From a checkpoint of a small image VAE.
Model: 7.46M parameters, 48-pixel images, encoder arch regnet, encoder activation elu, encoder depths [4, 7, 4], decoder widths [64, 128, 256, 256].
Data: trained on simulated telescope pictures of galaxies, 195000 training examples, 6.2 epochs.
Rows from block 5 of the encoder of a small image VAE, named by matrix and row number. Rows with one number belong to one channel. Each number is 128 + 32 x the weight over its row's rms, rounded and kept within 0 to 255. All counts start at 0. Numbers have three digits each. After the name is the row's rms in percent of the matrix's.
Before each channel's rows are labels from the 100 images, of 14848, where the channel reaches its highest value: "top examples" is what is common among them. Only what is clearly more common there than usual is listed. The data: simulated telescope pictures of galaxies.
# convs1: grouped (3 groups) 3x3 conv (encoder.blocks.5.convs.1.weight, 96x32x3x3), inputs within the group 0-31, a 3x3 kernel for each
# convs2: expand pointwise conv (encoder.blocks.5.convs.2.weight, 96x96x1x1, transposed), outputs 0-95

top examples: many stars; round elliptical
convs1.36 093:090120175165133182155151144099091086150130101081044032116142111176105185072104096115106077130192137173152084103132117151109189140172114148102108160170144120125086112125116130083216168125096133141126119101136122150116117127134111132096136131186142070134125078115135125141106153121134104136110167145150155085129075186137114104123123127124164087139114149105087127148126144151125088127104086135069136150105112126165118106159128158145109155126078158152102116179108102138125142149133131164213143135152130158132148255191109151118105142101083111141116099114104085118159151091129177123144098097123167153113176121114203118121140167146096129145146146148200036122130163150165135112121122121173140131177125127109158132092110115153073114172226100086109104189119132133087123171113138104104176127105137139141090182127162226179096128118147090130127171127137182171144156130137188151
convs2.36 091:175129079120137163164097191112121109176133117049092142191106111135164151134098106107082074140167162140135122146111073113103111160131171133132115145115128173138092124228148150105126106134122184186150113139086134087087176089149118105119135120159134110127172163084119148090208114100089129114

top examples: many stars; many-armed spiral
convs1.71 100:180132131152123122066107077174163153128116150134120112063112135127140139117168164095107137099094065139185103142128119128172104093167088148125164142177087076045109151092156099133120113168170117145158114147146157104129073127168156136120128079108135133096076146087125109071123181140124081112168146119085110154122105125153201141101135136108134115121114072100091127117098107113115120128079128116158115102076131149130138171126107117128180132148154127130169170195169156132132143082157122132193146148098135099134140111148123144116099108138154115154082088146158211157163163135173132136122083117113190180117122150152177115138131117163185161084207165076120041126111105107085108118082099135111152158186099075127104112140187067110123178207149093152141146120103156087134093136065086025110086080074139156160109138138166117101167119113146121149091059127075121124130200082130173136
convs2.71 115:092094109160139150156139127124106148106100150137143124151104105148146122156162169121117196150154165084134121125111149082150181131086176094134061171170107125172167134150178097068123149138170206166107141149095138104140137089153178080130096154112070138038179168110103103110098139144099103170

top examples: round elliptical; flattened elliptical
convs1.67 100:119094120113031102113143123127134110122136185102124141098176169178158155145157119163180069064131109120113071100164168181074065090174112120068150255107173070160141171148149146153118115161118133135096099139116132088088151135158140127212141112116113125134151165157144157164160126141175180168122168122123094091103107057144134150069095125073111108150150164114144101066117104120111114119055117115075161128130101121119092147120113125101125077164106150145107145123165107144104121109104110113113111174110116101138133111141117124118164120131120131153146076096086060072125140104205159138163099141150170109172164180142124111148118099124069106093127123057119073076114104106160124068114111144075165170064130118126120158176170148100172167138116124160122123197210146115108084162119097146094155103146090132113178099050152159129113126149144090109147133155123098103135112144109139124
convs2.67 119:158114165081066057185069151153175112112083129114149168085157064183125058149157121087146120128099097138165138189171120127157139146157133068169148142119091115140118140099097139168103169099131104140107125166157148159096134149097116172131159096135109100139087128131201127104147103145077087139

top examples: many stars; star cluster
convs1.24 103:123132112201149141107123079120171138129104096130124153160098105108088097112155103121118138148150076130121096143088181124086116171118125138165160168116052165134183145106121207103090154073086159118135106100116099146123105171077085159128160101111124116137108192094070129101099155152128095099110151177140090087165045112144130121148119141116176113140097103139164111159115136138139114155091113119138078112124097154145126142248145118131140140144074092120125202093158100178159155043169146140119155075113147086072135127094108123153166119144133108125102111108072074099137109104143122091143055092123074105150065116130207203153079158108129114114121129126103162151135148141185146126125131140155145108126117103165101113113113154236085088157124142142131079063142060152124100101103142157122118102151130152110161083119117106098112120094142069128160175198076057109108142176140108123
convs2.24 107:141148182136111102141142160146086122181153107120162145120143131114140187133113113103138147127173119127118118166142137097139129129081125092056169124121180082063201142126152123149163120115113118087093128120154147138098066130160153095090164100135176136117143087119139187102126255115126149091

top examples: many stars
convs1.20 100:080116197134137100078066128170111147111140094103184105096134069090155108093082009088141092142161088103108165108131116149104156138159137159154163135100107129173087102138113052166027078128145113166144152121151109169089126129120097100166141162093094169073170083196105099151135140113162153133114085130145128133161157118168126169122101168133171121141082140149142091156093088141095105100084118123161027132119132123113164128218130138079099143137131126134164189116092119139122175171138101082079096105150106155115083136121127109090135096122135079100145123109122164112136116107107155213119150123125205149105161098114148090141124153146104163097141091130093122108102108075212100131122132120147109141110163099139131115107125163150072111144108146164098192150124119135112106116078154145159131160130144100171167089075091107063103121150111185072099119122131072069149124116172144141
convs2.20 091:103145109133067130136132222127098179144144128107150142137058134119150148152182102127166140101183147115091137126134135136113107113118143106179099102094159205110088096088098107128091170077155139127123089112140090138130077131047158110139099152145133151094165143124088143097096104191172187176

top examples: many stars
convs1.11 098:155137055122172080165140164133114112121117111087121137072098159037133144108119144132097063144073149146154155157152142136135157077101132146126166069139147078145136102066080126082159115109187107082136117122147141153106103143102080152138087153110104134157076183109148099155079165144214146190175167067160170115188148148157105171066112131081043123109171189095135104108159123100098167118151119117176157119159135122089106123123098085111131095137130131129121093108106037142157147058108127143058048114115083121141140143126131119115161166072124146085129125203154157125176145144157149123144127153111100169094140119115063147129160159101126090133146109140162111119110090140090102111152110100154124081117123139113092135117133152138110141126133088136110149187065076124080167114133130117122101094149056097150087081109169119207154105094200171159140113130149172112171126151153118134
convs2.11 093:128166143138123094146175141130152166097173115179075150150185114128128112108198184130133159143075104075111110103136068174112201125133104147183135039098112101156133089169114089151087157121064135138102149133122116157112095099143167156146100161133094134106139145105120086074105189127114150151

top examples: many stars
convs1.78 095:154098105144199154102138070106145106165114117150160183119119132119141107116104125117124127092161065124102081147082140109105153091189236108082132102134173130149141083150173129100133133145225176108103138065180135090078166069123134170222138141131134176125144098100144130077117153138140045158095142102154102140118080146110124160090061105154059201146149159191163134144134168143134111139137119134176102126144133136130097124135137129129078126104121124103113117104149102094149094118133132128072121135133184034141130150133133076121128151101126115142099085093082249121095083045158158124156096168142125096154082115125174135145122113132138099144138128090148159150119115157089153098172087127121157121163180113149156140128127125061089159143196148074106156184130151098099087141157100160129110120134119143120113062130112121117144087172101179110134122128124142128103190167130110112
convs2.78 108:128128146166123198096142089125082069174140118118144067164139123114103115155139120089088141151143137159154104131106140123106107163105197114115160127108160182142116097169113133062152159139093162190158092150160143107059192118156118133072108126098160114106164116069118143103194075074099123148

top examples: round elliptical
convs1.14 099:117143126103124157138115154117175123158110137133125122073081104143179070104100066068134102136158074107108137091094150106078118075147131164146158127135179120141115110157121133132072099132108152126146151172174132092119140180077167116142082084108138047151125073068100084150118099149098151173126109135131177150107101169172141181119099208151088112120142140131133117150127057136121121118103096151155110165165151101186117111142144145168114148176160093048083111129149125105155116104138153088118118122092149178139128080059137107093101115098138151109116096142133116098078129089099159147086143174110156149158185152161098076169151161155141133077094151160151103130152143133083142200153172118105126104071061091064126122118116084107119128120120144171132128185187150096125168132146184131114189121121138071125116083079119122103120180111130175181136103101113084124085002111169156183
convs2.14 118:106113169098146098127155152136143158121110135156098107047086127123136088118087129130106105188132158135105138145138134134138079198143132097198121134156119118083151191125136146169141094116176140195186143115183181168184142115131195144114125135151085097111087162128103131046086152094134106092

top examples: round elliptical; flattened elliptical
convs1.68 103:139108091158090080150114141127155138135133130193149117119153118110110135118097085097177099181127111107177102174087159153086111128114115138153120099069153206056163122074167110149144107193156122131145169226157149124113116128100106079103135168094120123140063158152056114067134097135118128178146177145099103111120089140129110111119128125118100157150186167131085084215090193106201127095135106096170131107177068102094141131145099116128151133131121139163049113153144138155178147078213164150225147105137117106077130093119122091067100175078118098067087122103118158120120172088160118151133093168127158204134084119098136110105181098089134086127183143138131089147145155162074114126122127090048102166143096161150136155078120119096114135176128115151140122160138126165117172146109165157140099150083131128135107173126113149101129139137107073112153101102099138097111120139104098133
convs2.68 096:122130113092192132157127079126129155081164137121165142070121194139116134204153159080090097137113104102096183144143078174138127155100200118116134149114163109142148145112171214126067135121135137115166127128163175125171104129115111126121144109179190094140134118163110173113153122121180116056

top examples: many stars; star cluster
convs1.19 096:137122093159127124124160162118159164114141108117160180170153145148038136074126133150158136121121092103145111102144160114146116175144169127200160147170076119098153163132129136127109139082144173165140094123111130182173120179116136069179129054102139173116162134178139112080125150152154087076122138152143114138139134101103141175141131136117171107160160077084117168110108164110112140110080177127096189171183115150115105098099159112109184149126161119124140141103102125188157201225141101110117181126123113000098140101111093124135138123081100132143107149148127100056124112126111120115127118119155158177147091100111157147148127155129135138152167138166132102120113113080125112120200141159133136099067134160100161114117146126068121129144153175107119152127112170252137108107149119081127099133154142137102157085131140119145147088117077075072069147198108086121076134204136079136
convs2.19 101:145038061153089060127119106132108077144088093157145098123144082148128127155129133123145140114112132101084108147110104084141141100102159149164132160088191149209126126162108036084168147129110098119078151142120122151117144162148096088124092071149133083123097165169161115124146111107110166177

top examples: many stars
convs1.48 093:152156103115160122139086150114155177130209169173120150136171102144108109120119109132122126111065153108090118104109098149080129137104080149145106105127116135220163141087118148117145099105139059127220038079182097115157067108147108115130072177137084106142122086130091090120127166129121168141128113086096084107114161158149060111106097089143114125129067130104107186115077136086086203075169187127141154122147104111138135111131118116094078158165127160144143131079095082153098109177166130164032124145148157170147121107118113152112114153126141162080093107098124153150087094150119171106162181070144015157097109171107132130159217100155098120173161124098068150155145137141114165160124114103155170091156106146179136092152118090126094151169133133143158124194166112110109099094113101140112083116113094093147127076141107131085122131128132115132133161133106122182103118177105148154
convs2.48 095:066151150112105205125087156088143163156067129163119117139104133159128123161177114167137097068163128130135126175127099091076160092140129117118082105194134159068082112150168154082117113116119134140094147215162085084138120104106140126161123142111134140154115134154147196162073092145173122169

top examples: many stars
convs1.64 106:129100079116105123108141127122089097145122114126136116088104138096082108142185148148118173106099158131145124160100103159110122087140132138112069134060071058060097125191131133171164180146126112129136110121116150148155167138108189147149160114099119116108120158105128120085082061137127101188093084147151149178135083139165121141143161171160227171142095101121113145171184184184131174088125128100096114101138147123177151146168151147162153133125085185202139158163082162162190043066136111125130122171170120115181103132167150108122119104109101098079170118107203138104200178103123111132149113145155118190157104119177179146104180135106066110115132099114144099149103122145150107096118114107078115115159129093112120091124099158105049100171074137144081201167107120110094151128103164182145172195172109141124092093107087116105153080126116089115134151116127131153135083162142128147
convs2.64 092:128093104133144108171167100144138169130111113142090141135140178094178160064151186116115142136091130149056113119139103143205081104181082138125168142091106099129175072121078120144058188077141117120132139154088110153134152160121129143093126127087131134137124177134101081091125171065079167139

top examples: many stars
convs1.44 101:123105120096142154181173144164120113096118129160135146131173124158198147119160103133121091134240080162121114159116064117152080156157138142061146116074216189066106124152129148162220047117082136153157133182139115145134120085111127100136078120134112096074140055064151105084138116116126125164169086128121150100115156130176194124141207092171146101091126087145136124093114116139103125147127096132078085155191146126099104172154129115177117115136080104099063210119132132123130080115086153145169098106165110194139115094141163123169143073211144169182132120167128068133122139111120098175143141101158094104143118090090134088124117183100162146141113125190117126161111125137121107163180080113088176157083093123124109116137157108125105120128085118166091110129119106145129110113093122142121101164123105131098156174080094158104105113136133131148134058176107117126139181125148133119
convs2.44 080:076117090105095124098091103096135099123146083131156161134161128070098097156132133114194133101100125105145111143132177156111125061128141088116159111134190089111118112135126154087113124090029114099093182128109175109106123071165155091146212112124118159128180109120121131143060129099194135109

top examples: many stars
convs1.62 094:097120134124139106161189215107142098168110096109164159101107129137118129106130135096112095123120101093147155126085120124162097155124074091135172147122125152145182092087115085139135071120163084090128117167156157172141128134134144164159140137171122106154108070120155150107138105105116088102109117120087124167069108173120133194128154106113130177098121135121162142116185083162205155118166169140109122136147133100115116138060166133145139136093086108188111133130100150149152129190184089079099122144098103092143120111073129092084138078169089138071139164112150238193168130167103207180125125134124135087122109113133082145155156187111139123135186086143131099085086098112067159087028111141172156136088113135105057112104129111069167095141122131146181128072177131083166116205109102163110121156172137103097153175109118084097122142157078162178119118094124095117107115145105148172
convs2.62 097:096110124141135204120180150103126073143138116176163117155089157122158123115048079063122129110118078159122076073081098101146092118159115153195186123154090116177163159107141134171144112131071135110133139140139150153128108132158137141141138131109155156154101126172100127069144198095095120063